Weights of a small self-supervised image encoder.
Model: 32-pixel images, arch swin, norm layernorm, moe expert_choice, patch size [2, 2], depths [3, 3, 3], widths [96, 192, 384].
Training: muon at rate 0.021, 5700 steps, batches of 256.
Data: trained on larger renderings of crowded toy scenes, 45211 training examples.
Rows from expert 0 of block 3, named by matrix and row number. Rows with one number belong to one neuron. Each number is 128 + 24 x the weight over its row's rms, rounded and kept within 0 to 255. All counts start at 0. Numbers have three digits each. After the name is the row's rms in percent of the matrix's.
# up: expert up (model.blocks.3.mlp.up, 8x192x192), inputs 0-191
# down: expert down (model.blocks.3.mlp.down, 8x192x192, transposed), outputs 0-191
up.78 089:148136098136120163113144125145088132100175156093169096137126141142141126154137139111089119140141166122096152105113127075160119138135101176103083118127137058169187149123111172149113105130148101108166121108134116118145166143145102135106124119091101121145133130133118092132138077123154144176126130152136163117168121160105127112136143129107129113105144090121113102119136116154075096144133158194161139127146146136118115079107146116162093133134132125173130162135105166129091155146135088115105122149109110104113162122143126143148126121157127150120144103157107125099107095132141095120
down.78 095:072157159169139122164100153115150105146066156126116129191106151141110120125120177126138133110095115105170101125103138119116115136155120116134115114080101131138057116095154151146172084144143153159119122134112098116132104111139108141127143170126144094126160108122112158128154141155121150123146195123138123132120111133099136121126112139124121133165130154142132128118113155176117143141150162138107171168133118169125153142128107102114159111158067132114071141122125141108124150141123141110137144115130118123131125127133131128102127060130150154158085146136149118129094084125129181095
up.79 093:089097185147118122133109115136157105126142104101156138162145138108166101131103079116153141120110166098132087112110115140165111127146140196103139137145140146125092115139164134084156143125117135152123130126159125136120129143126134129119119100115131124120108146122131126149080126139101121104117080178117153114129201101156145129146141066143149115159122154127107130160107107089141167117122142128146144130075160143130156151131115149070109125176145105092092103106177099111133113154134093148116093140134125135138107096138117144113129133189121136126145126095135129148157087098169110134
down.79 100:135140120119121127164121155142108158191125134140111091122164131141112124197131126056096109143132114147124136160149143102080155165089116107131099140139113106139136147123105110103083118075128096079149136135108129117200142122151102098102084141141100141128139121098129112124144158137145098121135155080157116115148118115122111103137171161134137133093123113147130148142095160116140105150153143123143086156135100125165110113154129152127108126143112116124138162158120120132189139120141181115127122105099172118124140153124096101094153139129170132163140091119127109088116160120112139108
up.80 111:112141110143097118118116165109130106160083109182118111142134073154128131087114077119124148109138168150129101090115088126152161143121053131125178117122133137106088117132144118111129149119128130143134135119149121131120121081134103160126125113116145149129130212114147137124096131144089145135118156143110172137111121150098131140132102117140118144128107152129127166142124146156145093125125136159094122111115136110092113112069183126147115145105122132129161139204108147127171153182108109126071150095120118097126125134136151132172133121124155153145131105105142140129100168118132112116
down.80 098:136143136094151129132158130110075140128118130128095124129114156105139124169110125115083119163166124156088129146162117088128135165117123132160123163161117142116100105098130123174081120119132141117107092159124076140144067178127143113091159097138124105126132111145136163093128097134177080146149136168183118166125132092140151162119130150106130122103129118116141107163159135124133120128113158147127139097145171132141143129142114130152153105119116158166104118100113162135080094142125150105147155143094103131136142139149105112109064159127133142123127144167138127179160126120148078146
up.81 108:167115123114131140124156120093149127175142152085110130097109161097126137129122132109150136091112175146173136082119120130123132119143101104093119148095127126135121146129104112153153081185121117144132099141096147126108121107145139114159109151146198151076130130164096156103103123094142134143151108149087140125156162126140115146108171125150146148131118120117123058169147134142146130107125132149140096093166137141162130138129130103142105060134118120159150121161182145139154134103137112099134105128134126122148128078124129087132130115165165093142135133119151154099134099104096073135
down.81 107:115164158104098130134100138101112149116184119129121114099090149146127124114164098141117133130117127084148163185075102130136155131124160157117121124103137150170138146124151115129094187052112131136117129083126134093147147114141086128102121081127124147128142124142161145140140109147145080131099144067079137113128098136151141115094140095114130130151164168113116116091119136127151101132179099087138158154101126121115162110108133132134127151113137112150130137154081138137080144127163130138133132114134094107152132130088133117097126124120103141102130149112089143129057112117143119139
up.82 094:122124133108121106117122083092130129091139116105113097094101111104149152129125155132133103134127154157120138102098122162102097095155097144136148138137086157162090132163157181171110115104161109132134140154098166173167110141131127135147161132099152133140129135096084132096143114159131111150144172083145125175136130137122137085115143135092100081130142104134141117134131140148101144137175137126173122131060103121169106135167125124158127109116084107155139111148128125108154132105174108067087129126152102121119127119163150148140113113118142142138097120113169158134144138145151144087
down.82 088:133109119165091156138121106109089137132112118102128163153116101115102128102163148155104114137113134101140124122110119137110175198156156132153133129127100157137122139175051077107146124164130155176131101107120088117127162101110124130141125172106106088102077127155109127128151122116114111139057149133147139106154098146160151140067109136085128117167104144122126139121162086128097158131108097111125161096123109127109126114133133085121120132124140132140131152127159146121119140132113131131143114132086120131143139157078087135119127160127130143153123071146078153115139124124126144154
up.83 105:095104137104100146173148136109157129093107140152129105129145152187112125171073100108140139132105118154165091150117127122119090103128096106130136141111157121118140137101091189141126124133124144098124125145119100134120100138158101140120086098090138120106109124115152140109137130127161117144159127125114111104090152132127129120143089104157101162109104144151115137127178136100099160117122096119100149166122112162134107147204100104119127163135093083125131138095127107130165127161163108171130132127118181121131139144109121180138092156185121171113172108121142140147140111124121132096
down.83 096:160112150092154111166149181138099101140096142133161143096100149078136144173157145142110148111149140070101118122157136084154135132146138162131104114083120140121158115139106084138122152132117129122103120135111165106175172082135147101120141140136141128129161129131116111115076147131125096141151143146155131113128090131134071109118128082153140163099109078117121109137114121122159108140155139170154134109124079110125102110144101153104154140143111150136121100091112117124148125146106150139165140107129084084167100116122136104118155139129118140110140104133188156160127090132121082143
up.84 064:172139148148123109141121118096148080119127150109173141123118116129150117118121130160075154178125155103117124100072132098119131132096132135119132156102127139156134151133166123128089084085134108141125124115089130101141102113160132128169127111156117114099090109094143085114099166171138085131129163111162143096128141092125169097115124118137115152114137091094114137118096125112097142168123120124155152146146136149150132147134145090119094170099160118125088127124133115078125109122159126160179141145152116124107132128175079144120129155152137150120153149169139138105129121123189136074
down.84 074:179131106121151143098124156105126110130119151065165128158130178147104146096154116122139133123157128159146109126099127166140073077123087123126140129150129148133117147153126088107131109137132127149105087170127068104166105147118135151103158110129071107094166130106115124147115155133113128142124199114138161129107151116139138148149086109154136127121137133126115146147092163163127140118141160125180106119155138107141123106122136119106152101158136147108124116103168138161140131143121146142124134130115082133065120153158137130162166126102133119125142087140133100080115141138151186108
up.85 089:128136124123128129119154168120136169156150089104161115151150117152129145078101145130115107139104105111176132130110112129116110111106176115161137080159169136123151151111136147143136111117129137142093089074116118130115119148142133133124108128164135120153103060114101101097123140177170123115167135121117115133122133090138138146107095155121132079113167117128132123195125104138116123166152091166120096119101146110140173138117131109123128159083128108137146135094099161153096137100170129147135144102121169115125064169089124154112095162139143165154137106097138124094148126135136145117
down.85 096:152180130139116091160126123099124149150132123138097123085131071125132115115131104118139102125126122115111105144103130123123110127150160117121164173140128137130143114120175130127125112099095130152185141112161119088102129109110143109102109136097169099097125141097135172103152201112114139129147166157096145157143156100153143097109113129139113132167134157123100131090088200098146152134129159099123101151148168150142133111145150148143146154105143146128103141134119139161186116127133120093105173132113107095131134116145138150085144164111134158114132108106114151086143107161085166123
up.86 101:121168098124161124151164186090133132090084108112141108170136134131131103139103064159116150139142114135108125146136118150123086118108121133119135137095129143131104166165111181156121089199115105144144114121133121116112175108106123118135149111134167142148115118102130115116156146132158125147140157123104124080121122130138153084124142136101177134113144115153131145147168133102104142122105079184136055131164144102120130109135146122128156116148122143116139139119132099143114114141165105101111105151157143136113130118131126191081116142077162121078108151123149138117130108153105109112
down.86 110:122100129123132116166092129126121130167154119127122148062096153143109198118147136132119130101096108123164154122148168145131161125151200103153100107114131146111117133134145136102126116059161132128115120116114135144141132117113103137137150165118137124098140130142170165137114133097083164111133097102082087123107122136157152073104127125154104153119162129152104133072125109163129174126141141139170140200163107146117112141153124141133101108111116135176148123142154125152151097155118115126126117136165129138165148134114128140110125091100116140132168136114115149101120104147086115104
up.87 106:104114105093119140108124129121094102118160130152100150145113127167131110119107124069108134099143110131122121178149128127120143151170152143134147100070107133091113113172144124157103119089144132143131123126124151135172153129141136139116122105142146119118158121117153125123095114092113129105089169163121126149102128051133163146124135122103143091133104110149147159139086125146125139095123111096152176139162145162108121081146174129177131151130144141159110164159156119109140153168130130103166106137087121147076165148103113077109120127112137125090171151134116128144073121123135134109
down.87 099:131141118109177156086146116152146091138125139152109091135128132137106142131125106107145152128143134151155119169115115092101128114129046143141130105130126127130107164153134121154126139148154141138098110122138139119099099191122154133111107109185124120135134113094085129160102100125156133137176132096112102134114124140102112161144189126095149106147098142117102137125136145159108077128112176100087092105117100146136125162136159124114113133165145123101160114135106142148046097147154109152123126089108147120132101121129141105129120143130189118168126135161158135088100158120139143129
up.88 101:131130120117114143155142114099085156109114098126155127141130125153115113139099136124118143190146147100092154127118110137119116119122108154133091139077159105144117150122140180120107112162144153161153177111094124111109179117090135151115158084131135124099102120070118137107150140139130128138146167169108117140107102111116117148130089138148143115142148066169131091152135132134139146140131126168109114149162137121124153121220117112154150113149104090094117121114127155084120122109126106087155135130157186114098106123117100169128137170105126145136108105148098100136162119110135142103
down.88 097:135114103109121112173064130157165121136105144105152096132122142102148168114109099121141148109138120137149105122098148141117142135146158127126140129134131137121129147151209153129142137075138127097092160101150144152092074149156139135084093149093122124156131131146117181143115142144091123122120122132139137124085131140105132165087117138164082148096141138062121131130102111123144116143148143099135113134121171092118123139103129131131094135098139104130113086109087124120136119126145081129135101103158094152133126121152176139122154121147179132147156173147170123099157104143085121155
up.89 087:123105076142160110121108152110099133122132079135139111142117150147147121117145130100082141112173134142136135120113114137121123149107102109105159150098112102144137097138111088127129146124167100131122132101070180083117166141151141109117101113102102135154171109168160138112135164132160125110104159133162157147125140118125138129123134132120129093168109136122173147127103089105110114163133148117116140142160083081093128155153109135169130170138075128119161114123097167159163164167151155095119133123115133159153107096158112175107121130154094164125163122125133123084122129103082119136
down.89 090:143174161103122112176100119175133132117123164123111150111173126139123125088134155117125110106150127117136118137149127121115130125172144164109149125167133078123119120148138154155175143135124150113119107171113118174091106118155135128108173155163147090128115101106119143103133125117146118119184154147122109135116062127154147090141134119130105129100131087135135156129143119131127136096107123173126088115098132157113151159164113066133136082124139132139096164106142084161080123126143104141133104120131131131115109120122071075155129141089153106144112160112158128115161082100151123149
up.90 100:134169142112131102168145156143117112105125132094106137120135100126131128148134139117145126124100130112132155110131119156119150130121164144153161134183107099107150133131132167155065124190120145117126124118087120112109139127110114098115142119123101085170159132111117100094131158129146082176148106131096163091141185135118081076169120170133126139128120122086095124132117171160122130118151138162146138109131135097155105131164158125141129131163123094097160129122111120121095111118151150125152159098142144088091113114145080153086152146143105133148115122107167147109163082131096115089
down.90 101:122102132108149127092109146130120094137169126132146109148153146088089105112108134140138134099173113116137127130142089134095129125167108174091153125120116140127135100116063131124200135123119119128144149172110127132161136112134158135132115115115138137113150146116101103162142124134113121091123099063161160119147062145125100118108144101112179139120144127187123124093108099128089147136131158135147075133140129131129122105168117096113138166118088159092118148112119116134168129129120111156160135148096158078132152158122123076129088126140138095078136121123136136170147123132132154162
up.91 092:100135133117148090127158149091106100174156137157123161112111114121153123113132157162099121172095126103120139120165105163104100103130137143159119174128121149087109143176116164137104188164142110124126188105088120130094141132127122154139104171128143135133180118141110081159147082160112117122158103092146139119157154123098118107144102135142122100088119120144117099148161122127123131129092154109165124123148112159139109165104140135108101159135131134130128095129111082115156130097129138144158090138107132087114135134101125119135150118152094128129090130163164134106092162101121090082
down.91 090:081117068115093100109131097174117119137125135131124120121107122120151142128118141136154152151157137162095143104123139131140172112144102124132129112140141130126131147127127139133177126111105117146122126126111105117129153092116098143139163145139165166125079132093114143147160129145157151146131082135100164110102101183144163144123086186129142124138115148155119148070127111106130157133138157104077146086122112137113107092098093145116129158125115110090161148128076126144130171147162101108153118168149122115116116129100092073110121160148169116124092155105122139091137083134179135137
up.92 112:182181158144097142132150137139159149085135121127122157095141153139115142139140096146096151160111158093114138160138116155150122130124141141167076122142137071131134129139121114131142080181119103141126105134098115133113103124137125137137140121093131087127126107129099111136136145101162116116125123120140159097077102127114149084114152093093167134134160100115115108159139148101108113143116128123151114163122087129111139155140129117121118173143174130117138150105111090100146121167169145110154099092148170092158161076170135133152116073158122102142114145126088140146105161118086119148
down.92 108:130151074092148156129091147088122127138117127155150139100149132120138096110118110115116116115110116141169129118127118114149131139158115102132120144120129162135199140132138118103104112090148128162128170099133115146110124125133108060154144126126101134127113168121145155151124090119147107177120161174138154161128130142131089089115140156097136119103107145178151155094140105129143178129138136156181142123102142148131124125115136092178161100119142118121094137147105107093144140122117090140125134159137085132092130121167178139101125122099097145128145140130178101085117056116103137115
up.93 109:146183137108117157131155072128127104133118076143073148124103136131168141134145126099142110076111093164176128062144155113116087142098134159123110087113126124154104119156159129161099115141099119150170136155094119103134110166178109101124171122160152144145140134128126128070120132123109100114102138129126129127132187100093100146094165124162117118137096136124126131116135137133148140109149140149116147096113155149159098127149152132136119135114140142154133131135175128112123159134150147138145164144126107088116091099136122066134127111113093124126103127129164136143152135140114172082
down.93 113:137079131140144079134086138117106168155162160107124142121147119119137113113146117102114117146110138143089126178094095140102119153131131143104123132135141157140120133129118110149153114130118139153128169117135128142138105141121098115108142150072132149132145108138115092146132113105170099136158150070113136095168139123142094152138155104115126095188068128117126137160135127099052116126127154114120116196130145132120127135138122119135119147152149130124138131163125121127144099133136103112114106115097148080157136098112148101137115151147181157154123075137101152189076166155125159105
up.94 098:095097168131157149128088153156169107165108115133118146153071074156114119092161095143136149129122164150127105114141120156125151115102100146098127135127131139092143129135114125167086112114110104119116154127107097058140131096130137122134153114100179162122122174132141143094157138213184086107150145157122127106141112154132123108101103092125111121118136098178155135153080159127136164131120108143126144130148101107103098105110153153111147146122124129143108160128141109120130106129123147123123095135153105096154120140169148123167134132169123125101114114159099122124101093134116123129
down.94 096:145127154103148154113105117145142097090149146120127107143133151164090123109100149160101116112113117128073144156122079135148136161180125124094107127157141147146152157155099109138113119122125174139145118134153082116170132147155110128137087094162044122138121094140150121127162100134127105123095185158128130105113142154060151074148132151120096118143107118132110146135082149141175120129143111121086131134136130106122141134108129158107146124160121123125130104105129128118168118136111162128148135137151120103119119124136147073138100110114156151109083096168145135060115137123123138120
up.95 103:109135115160097128155142109084130104103102161196111117136152111129109167165201083179133129105107144136142112104150095159107120110129149121086133103102135108149175161125099120066111123142117105142099126107129133144139151138160143124162136149119167125129096155153100165123137176134126118162136162122158074115116088130137155114149129115140137154098142131149129124141115148093180148133157096124095087138150152112132126112112083136098142088133113118092138124121125139143082152109146114121123107160131143116106139106095131165105172118131098101135131122123157092097129151142134099140
down.95 099:127167135104116161169080157132157125140128101153152150096117148117150115117107165142134102169111125130158157126143156124147106155101149119060119139116137121128148109143133147099103152118142135176152158126140129113107115130105127166124107091106134117142143115126129112134088149137186156138105070084155109193123153149137145104083136111105119147135121114071140140146124099097132151129142149142122131141164134121108127139115125150122118120151136114147121102142101103142112113140125140121096193084109097133139122105110118133131144198128112130119112117067061132103088076128113127114
up.96 116:161129096141140107115143129109121139106172153128085159091123127084136104131132071085153127130112115142117137129121120087153144156119097137098131158117128131092182111155151153115105097147132108110131160168103103103136122104086139124122151133159129131126092112161121070150111141142119151141140140162133137150146115176117119163141100108103168122163117129151127150119122108104076153120135173085110167091086105144153155175120135114125111148127182113142127114157169102148123126075135109105116112094138088137135138094128144085129151098171177132152142123145117124154118093134149134144
down.96 122:114128121145137152159096124109108116151167116102135128175108122104161090101130138151115118111167143116126128170088146187164137138156192088141124049128139148149134152120117112124152124121111083145105080095156108142144179146101141147130113118128129164152168130110134154168114094154155106134098133102106142083139161139127133109145159126114101127096194177056139137126067153094186157119095119123111100120135157135119119094132118161116125147122117140133129150167097132113129140126141144108133115138139128132119127154109139152099137131158142130123112137112125131122122132127114113111
up.97 104:138107113149104122119139115126182140189189101121124079149116095161075145142136098110141171154114109105114073133118154161113113104077093091116117133147153134128151119111128145154123116138141144174128152170112111111133101107146115084127179083117110137122135110101163149129125175159147127153111125157128096145094078156127147098133123142123116103154185108105107141141139140137132163143147142161130148123113093097082150146134097114088150119109151129141146143080160123148089137134124142120119159168105092145124165106150145114163112102144118136125110134136128118106117116158122147124
down.97 113:134120130134192131105170137096097149085111129078134133077173108123130133110136131159108117128117129135109128130111130128163137135151120135180160117163129133120122101155149143103066124143172135113125130132113105122121130140121182070102153129145149125129122103174140104187137161129073145133141106114087145131118153093095107149108137120086084181118155134164115073159157158115126111110096106130120106129127180153119147120126109156137126143156109108134111170128148113122152150127138127100137117119135102094099121155126113172122165103100138152121121163121157133086119143125112097104
up.98 102:040154130125137125093168109144163148116104145115122148138149170132145131107093106128121155117123115118131135129134126111116091164144125102139152104115104130159149116111118103175156146099071176105112198127140104161105122129125137162121158128141129180138126137142153130152167096095184111124140145144094139095129143128153118139103120151100148100129092123135101142107103172120113130142146124117151091102145155100127102139126123140138148141148160100144142168134122098149086126107101121131127129122158096139106102145121123113035109099115128159108124127155144144139113133150141101075
down.98 101:141117096125147123087148105115137130151136106066154142141140115134138140117107181119115119122125125113096133094142211100125168107133123102180123099106141187116079122126117152095109128151122120136181148166135132125129109094156136107150118103171130124106114132136110097114089149169123131115138060117130131108163135152133118102124128155133140144101145112153116108146112137110139144115117109169097137140123131144133131197138133135143094113108114179116111157150140171128135125119140124108122171147146159176123139127105169118193117138157110108094144126106097174140164117153127150117
up.99 114:151158157150079104125128146152129161144120140123111161114116111112139138127110146152112153147155141143137129137171107118097116146146111150091129149126134125113089126143109174169178124150130122105168114141107149171126097116140086115114172171085141133124093125132115099135114121112131119167149126095132125115124134120140108116097065103131127099096142123146121107147129196117136144113118127093105126086144095106113127204082116148125129124123168145150105119172103076120121117114157131139121110109110111119103119126111130118136134153162162099063122159105124165148111089102176119176
down.99 103:114093110112126151114130105094093136104118132132139101146071148162117108148158093103143127114112148127108131120087144087105175103132127084125075155105144155142162132117160102121128106112137082168111113116112117077152113108087147138123117111160086176099124162146131140123132157137109161131086134182121133150197149177161147122155141113092121107130092119159137135104154095125176093123141132113118139149143133162126133061100121129121113122124127121126160169122152141145160124131132110118131145165130158129162125113133139123069139109127097121151132118170093147120143142119142097131
up.100 086:161162131129125149104158060111133123144146118089123151150138119159105144127096105124161124128115144115064133158116143162138103159144139108139133120108132168088129138116098134168127118144091116171119125133118113120123127117139147082085126091164138109143140105139123142147117124138094116145118152157132127169070131140140144092088103151142135113122124130132149125160150105146079097114104136135091153129147081124130139122142108155169141107134111144144171123137152076154100132093127078157112125138109097161132130115156134163101109060068144165112129131164148107159151117173132157141
down.100 083:140126136144131125135121170131118146103099100155084087176102105126133134149129077133061110156129115142159105099112158169155170120115140144157084105176128150131160088195121097097120123119134114142157128094128081146145172110139098097153141138117113115107097150171159148103138113143126139107116084135092124078129157119142121177114136199164103161083135139145127154177122103129108119125102115131147137152128111140126108148106121120128106109133145151151159124143132143095127106122118112111104150145163152174135126122106115111157146145156108100111114145129129147110147151140112150138
up.101 091:117149123158133118080085157132144138163129080092154144106135118109134111117090117170123124124131098153077118176100123148127109125113120130130148152179126152153125110124155152099115145103123180120113122137152126105170172136145147111115172149116065103108144098108133142122114129132084119150130139138080099156148128135110149096138097116116134132162151164143123082121127102138157125169138145157153109162161100142073118159122088129109094159139099126144132151137076113118139125117105102114135117101117104110126147171152119132157144128144143104157081183121175146158122090124137124113
down.101 089:151141140116105144164159096111108147113124095151130089156138144185103153098109111122165076123140127136126127149116074139114136148154108114175111158137137111091119097104147178137114088145139104141174128123077073139123120104126142139134135135112116104166138113167145093132118140156090145120147142130154098107092157105144140113129143123119127153152175149120144150088145148174156116120123157081121180126178125144128173084093151119134089139136151146126111152129157130103103148142132133166108158111109126155149130140133135130089117111138121114099148077160157142077102133111140138125
up.102 016:089134179125190150083149154155091115141145078142080163125154152103147134110143086152149137145131147123125089112119159102091129106116125117098140136125105152139144133144097114077173139169118139107117152188098130141175147124132133141103151105164135132106137143151131129139139096140157136158117105142150162156146104160132097115104135146126128132099144135106094153112121117162141101097120163088119167119115119112135169162140111152116126104135178138120139142126120094134148127112188173162097100103139087111147104183126168133102160120119114106146159132125148125125146121139121102123
down.102 018:148088146162121141144134113119156095163139094113090150138078130106090147158127135131100097142133147125111128143125078124117129142149152103113142168147119118137152143131148127148126168126094114171116162119124082161149154105095111117122134130110126132123120071140133137161101137120133135099114136146115128112120149130129098089104125139115115141089118126058136133102141153104075118126155163146105134158131118148126145128113189114141101139171110147094125104146108099131162135119133178169127100122140120095125153124108101130091117155117075141113141130185171115183096089176108163100
up.103 085:094109120130137179123124118111096095115150135074154118118135144170119102160117174186187123125092140110106137131141140127128152098137135117146133160143129130126155090122120110174096135105119115101163121114122133136123149143079164114077139130086171164121169134083142135157138135122142159147169142057126104152127095112103072119144123156118146138145140114142135106131157147099130150107104133084113109155117095108188138083116126151130131117117166122109142150142120154061128135115113127108132141101142150115157136136168135135094123136113100090143143139164116129129097104113127155119
down.103 084:153127153111118094131163162142187088172099103152117125111124112092126150156105146112106149147141129108145133114118111146123143151132120112079146127073147115159145134117131155100107155130136149089108131141127096115078096113112073113167134104122107125140112147135074153125193124114116146108120100154164143131087112139110137117112144112158130117115101143097122129103126140190127173105097140153124136118128150109111116113143143101144131159113110119140135119095142122150130106118138134179141133167155123108103114120088079102128130120124171138182157103101138087130133206107152100124
up.104 112:144112119082140149152120108123112176112127143128110126098132148095107150134158170105199139097143089148119115111153112099137141171116140114116130047101112104142148134149150133141124099156119105157121128147121146128115141118130146106129150117138145098080164111163123119139086111131113112075165107127088163126145145182142118150112088095132128094082092177164146139128116153146124110164111158067126163129155168108160117114127126132138161113147130093119119116140109151125123150111151099125163159140127112127164108089153108114133118105133106150140088144131120094148153124160111095131
down.104 110:131107118125145095126119130159152147125136142094173136141123115177152143126101116121100120125145123146124123202087105162111113101148101139099162164169126095063088149155135123137157114085126175118124149121109121127149160109129105152118124130160155110140123140135141091162138172121152103142093128134109135131101142109126131161158136126163188106179095134081126121126111155099140087121123113125090080150110147139142112126095156149131095158106126143159127085112120122137148132127127111158116127120110090127117115164167138089120131128155179088088116166126115141106163156115097123114
up.105 104:164108153111129139144121147099132155107136110127104129094092086148158103099114150083128120126121134157149159146089135145140114111155124153155148119103134120095142101139111159120148130169093126130111124134081128129073165122132119140097150157113145118159125151130154128087122115110126124140137142090161140119074114136119162100116069111158143131157125130124104139131167174130168162141122112127141079094108123147092079169132119159139143100154139170130137114143099099157114121165117124127128129116101107143103123147108120170141072161163113185105135079110129182106115099121166133116
down.105 092:124109099138131120158146108122113120177126131141141126109111124132122125123153154150162128119090123107121100131164160135132079109122172160157096140146125150113134079107098113167152170115134117121137130136146168120150117168150129143164129102148112124136145112120140125106148147108115150137135100143129129114204184123121167109069121156120134116105141084163138139120140114180066061133137130145160097148141133124130120137158132089104119112096087098081152187161162136109174150114117124152116111171108156119130124112155135147091124103123114088103120134119122113133121113136113105173
up.106 088:087156130126112156131156127148116109181103113129112128120125162147153112084167074159142138104169119140126116123107162122155166091077125167088160149135157117098156125171096106155103133095135160136095155154093138137158127121167063140115117164137123138111129121104123159143146151116115132120075143148099124127123129124134141130115106136134155098175144085140136177124068119135103081149131137116130116099115108116124091119127130164142080157153158155158152120141110175129154094147112077112135132079130137142107129121144136135104123103122134131119123124111118126143102149133111179110
down.106 087:138134172098126089139121189151145100149118117086138127161188136126153112191108139104129136143156110119134174141130137115073154142147131107120178177118117147147090126112122172119150159142092122119111106086131147085151130101154159119100141153162124117111147083131117116120126136094114142115122102106147102138132111142138158100103168162137113137126095141079125117117169141167133111124111139129166158160145180111123111107143106123133124121103131143083138142149120185098109138162113147158130149141134123130126116068106102141171143165126148138124095137129124132108119105142101082131
up.107 100:155133111120143143125099118108138118143097121169114103113118152101128142120148126091122138139137094145119120146106126159111125094145148091110133113138139110110154176141109124147108117133097108152114139137135094173124130116162130125107110101127129101107139131116134134132154131135119137165124076133153110136133152105122131155156110081177147144134132110136117148195174151173165127122145099132185125107162070117124079177157173143087105133121126119071144125102124104161129100093102104143153148116126187145070116138097109101118132138096077151130153155160144107087155122117164138138
down.107 100:114081143099128140196129129163113144085148160101120096139143124124153148109114105146121117166096106114133113086176123142136088130113120150124098126143117152130084128105102145125158144111115157153113129172080132105114043100138076123132134129122138162138139144129153165118121114109145159100084123150157118124128135166145095101081154101110133074124094108103104120129090085109125124131114133128155113116106153169127130113130093157147164128144138114121111155151128139107135169135143151169148075135133102129166139146145171158143128125133105108132115123098116144182130120096108128118
up.108 094:117110133143145144148127177138159103125104078109167104172161077154086137120114102164114140137107106143170149166108119132166121111127120107132107146104143123116152138117130145146152133085105114105125151120141093120130065126142141144116138143140127122120119120170139163167164159131136149127145110081063106113138116123144105149122117088141097120130108119119137139103133160089139134120145105147104093161115142159132102209145130130125169089146128124145080125140143149147147136182118125120154140118125124118146091109111145162092146076129116140097140052127125137165112125123103135127
down.108 098:090124150110109156138125142158122122098136156149151166103132125174117112170122142096137139131113137150136108043159159123103110127118166153102152105122144158142107124154091159170081144129155134137125105132108167149121177137094101146156114114100140125110143161106137094138072106136175119158162112172135108162146100124104124145117125164102138146111127115166124145158118110119164122116124163134075155085136118111131130104101141117135148144134116103143156157139121118122099122126134112115108126102103126121140111161131136092185118193129081147116106152105167132108140125132177120113
up.109 090:147101168134143145148129124105108124112117123114170095139128124103070116125099154123099157112129123140107120126124129133137130127119119143141136126133120138086095115132118159161129100109123117148136115108141141147094173095166139127066150122123141117109123129111126119119114138142147099148119163149095118120086150155094138099095131170110160123124139128143157116163119144159126100154124074163173129126180155124085140116178073104142114101136103071098160150120081172144140094154128104119163151103124181111140112157210131163164118142122162113141136110090108114117124101132115129139
down.109 087:136173145163110088145093152134103101170129103161151141155130151106129152091134094157124179136174121090111128140131160125143128175142149103137112162105129168141161114094162080081149104114133139137134143140137106177134110092115109136118148101147182141141128066127130137088144102138084112120094112125149106146091172113126139104109084110156109114098123159123104148109102176161127119129117148125142119159162142094146171096107144105138165151177114136112129105117130146115138136139118078150113092101168108122123130123114124130103156113139116110143108106129153131130110132143088132103
up.110 102:178107101131107147145099178103085148152120159182173122141104098126127141131092101098120146159127093180125137116138158106133125122114142159135159141151127129142083140150165107108139142153097117118125159146151108179099138119108079141091131126126129138147091146124100073153139150141135106094145139129087154133119124102121122097211115136123110143169157156089130108104157148154140130133120087137082145081080129148098105150142128121149154153144111123176127142127118129118115125114143141096142109101104130118119112150110086094101107100123148155116109138110170113129138136141155135120
down.110 096:107150099116141125117152128105151102141141116096106115131171172146117058183100160154180111103168120099108119145177080109109106121138121108106104111116128149078138138120103088143165107108155129152096129102103167088112102141130158075129109161130144099139167135129133152081126117112139122146111118133132155115154153135155149135089116114140131141096158084168110123176154148141123107143131162136149118155188134115152134151123122133120121140121083154122145148103144108099088113132126125114146163105122150128168138123127129166110143131124150112114142103156113121162143173112142117175
up.111 100:141146165117131134125125142170111097106153152144147125111097169089149165166095151136126114112134104117121137069145136106099159156113137136128100122194122085115107097126153155134119160095103126091116131123176138089132160145134100111122120128145147172168145114132120159117172110123129147165103149144116156068190101058153117102126116125137108117132142125110133123119114188149114111129150116092132143147113174093119122160142152146127141136125113100166094131168122130125108135123139144158135116125130123072132096132121142118123090144094104139127106091100149128098103131134120151080
down.111 088:135129104152096138078149129116123115184054122140122106132191126148150081125158149111163106101125132134102118139117142088119098123130077146159138161076099130147131132138087138154168129173122133138140127125134148166138054134155165111119147161115133120126127167114145105124091122125157161123109130108145106125111115152091149113102159118095143105149112070137145125134147076117121115116140116175119144146128114161127135125110132128115110121136129166148152114116088097144104086134115121144128165125128113116167121156118150125138115119154103168082148095142107124142187124141130094131
up.112 105:132085108146164133149093152106174135097118124103104146135141159129136139121150155085113131177122100175117138099153122131112136150151132108099115144137150094150123113149056134099116083129193138172102129090116086059148107192121157146130129120094129152079134125125091142139115073123146115111166115131134120143112123144134127150159115151144141122122124123126164128159149143128137090092128144096111142119131077112085126117116147138139157126103092156135112091143113116118133112088103143119106142126158129123153122112169137126100104139161113081152131134120146156151160158148146146147
down.112 101:134164143155127117145097157134133123124097161184141127138144126134122144134095137148161146088124113141150140169121134140137110119110102121098138158095144095174153108119161143135121168134156153100164156160113144167119124130203108121126126144129116125163100137155148148133090142104112124088152140128069148119120149142108124100182147069148140143141154089077107130140101114106165145114088128122124112108120155122125088093098135137131134127105148109126166107122100132133105110139131112115165120110128155147098137085136112150148179093152194167162145086134145108113131123126095136098
up.113 117:106103138137119157168148163142130131095112131113097132110093126131162162153092113129132109122120130124126122096119167169130141131119077106146118177128127103145120170100128148112159109105145122132128129117136141113122105146110132107113123112150184092139096122173130117083144140145143150113130143128136163129151161140133105133144081089127083086169140155184148174166175139080124162124125099136162169116113087156133127076098106104123135151156138085139106127167115123129095145086120107096141147101122112123118127108111122111090120165178093114144130143143142165142103103108161144153
down.113 122:150123152133137097148121159112095114098146097144151103140083130133098126161105151148112120124184126119111134080139137131119135114167102094084111127144108164122116160138143125168139122106125126103116147080117110173130109074087134176096096129128097137134149126134109138170122118130121158105066123129108141082140123135156128160154115130136120116104121190159132130106113134139118104144124067111157157160113118114131162111105126148124140077171121177168103124154132111088135091129128098086153167143134130116128124121111127120124113094076131129195096152139114123118118161122125134131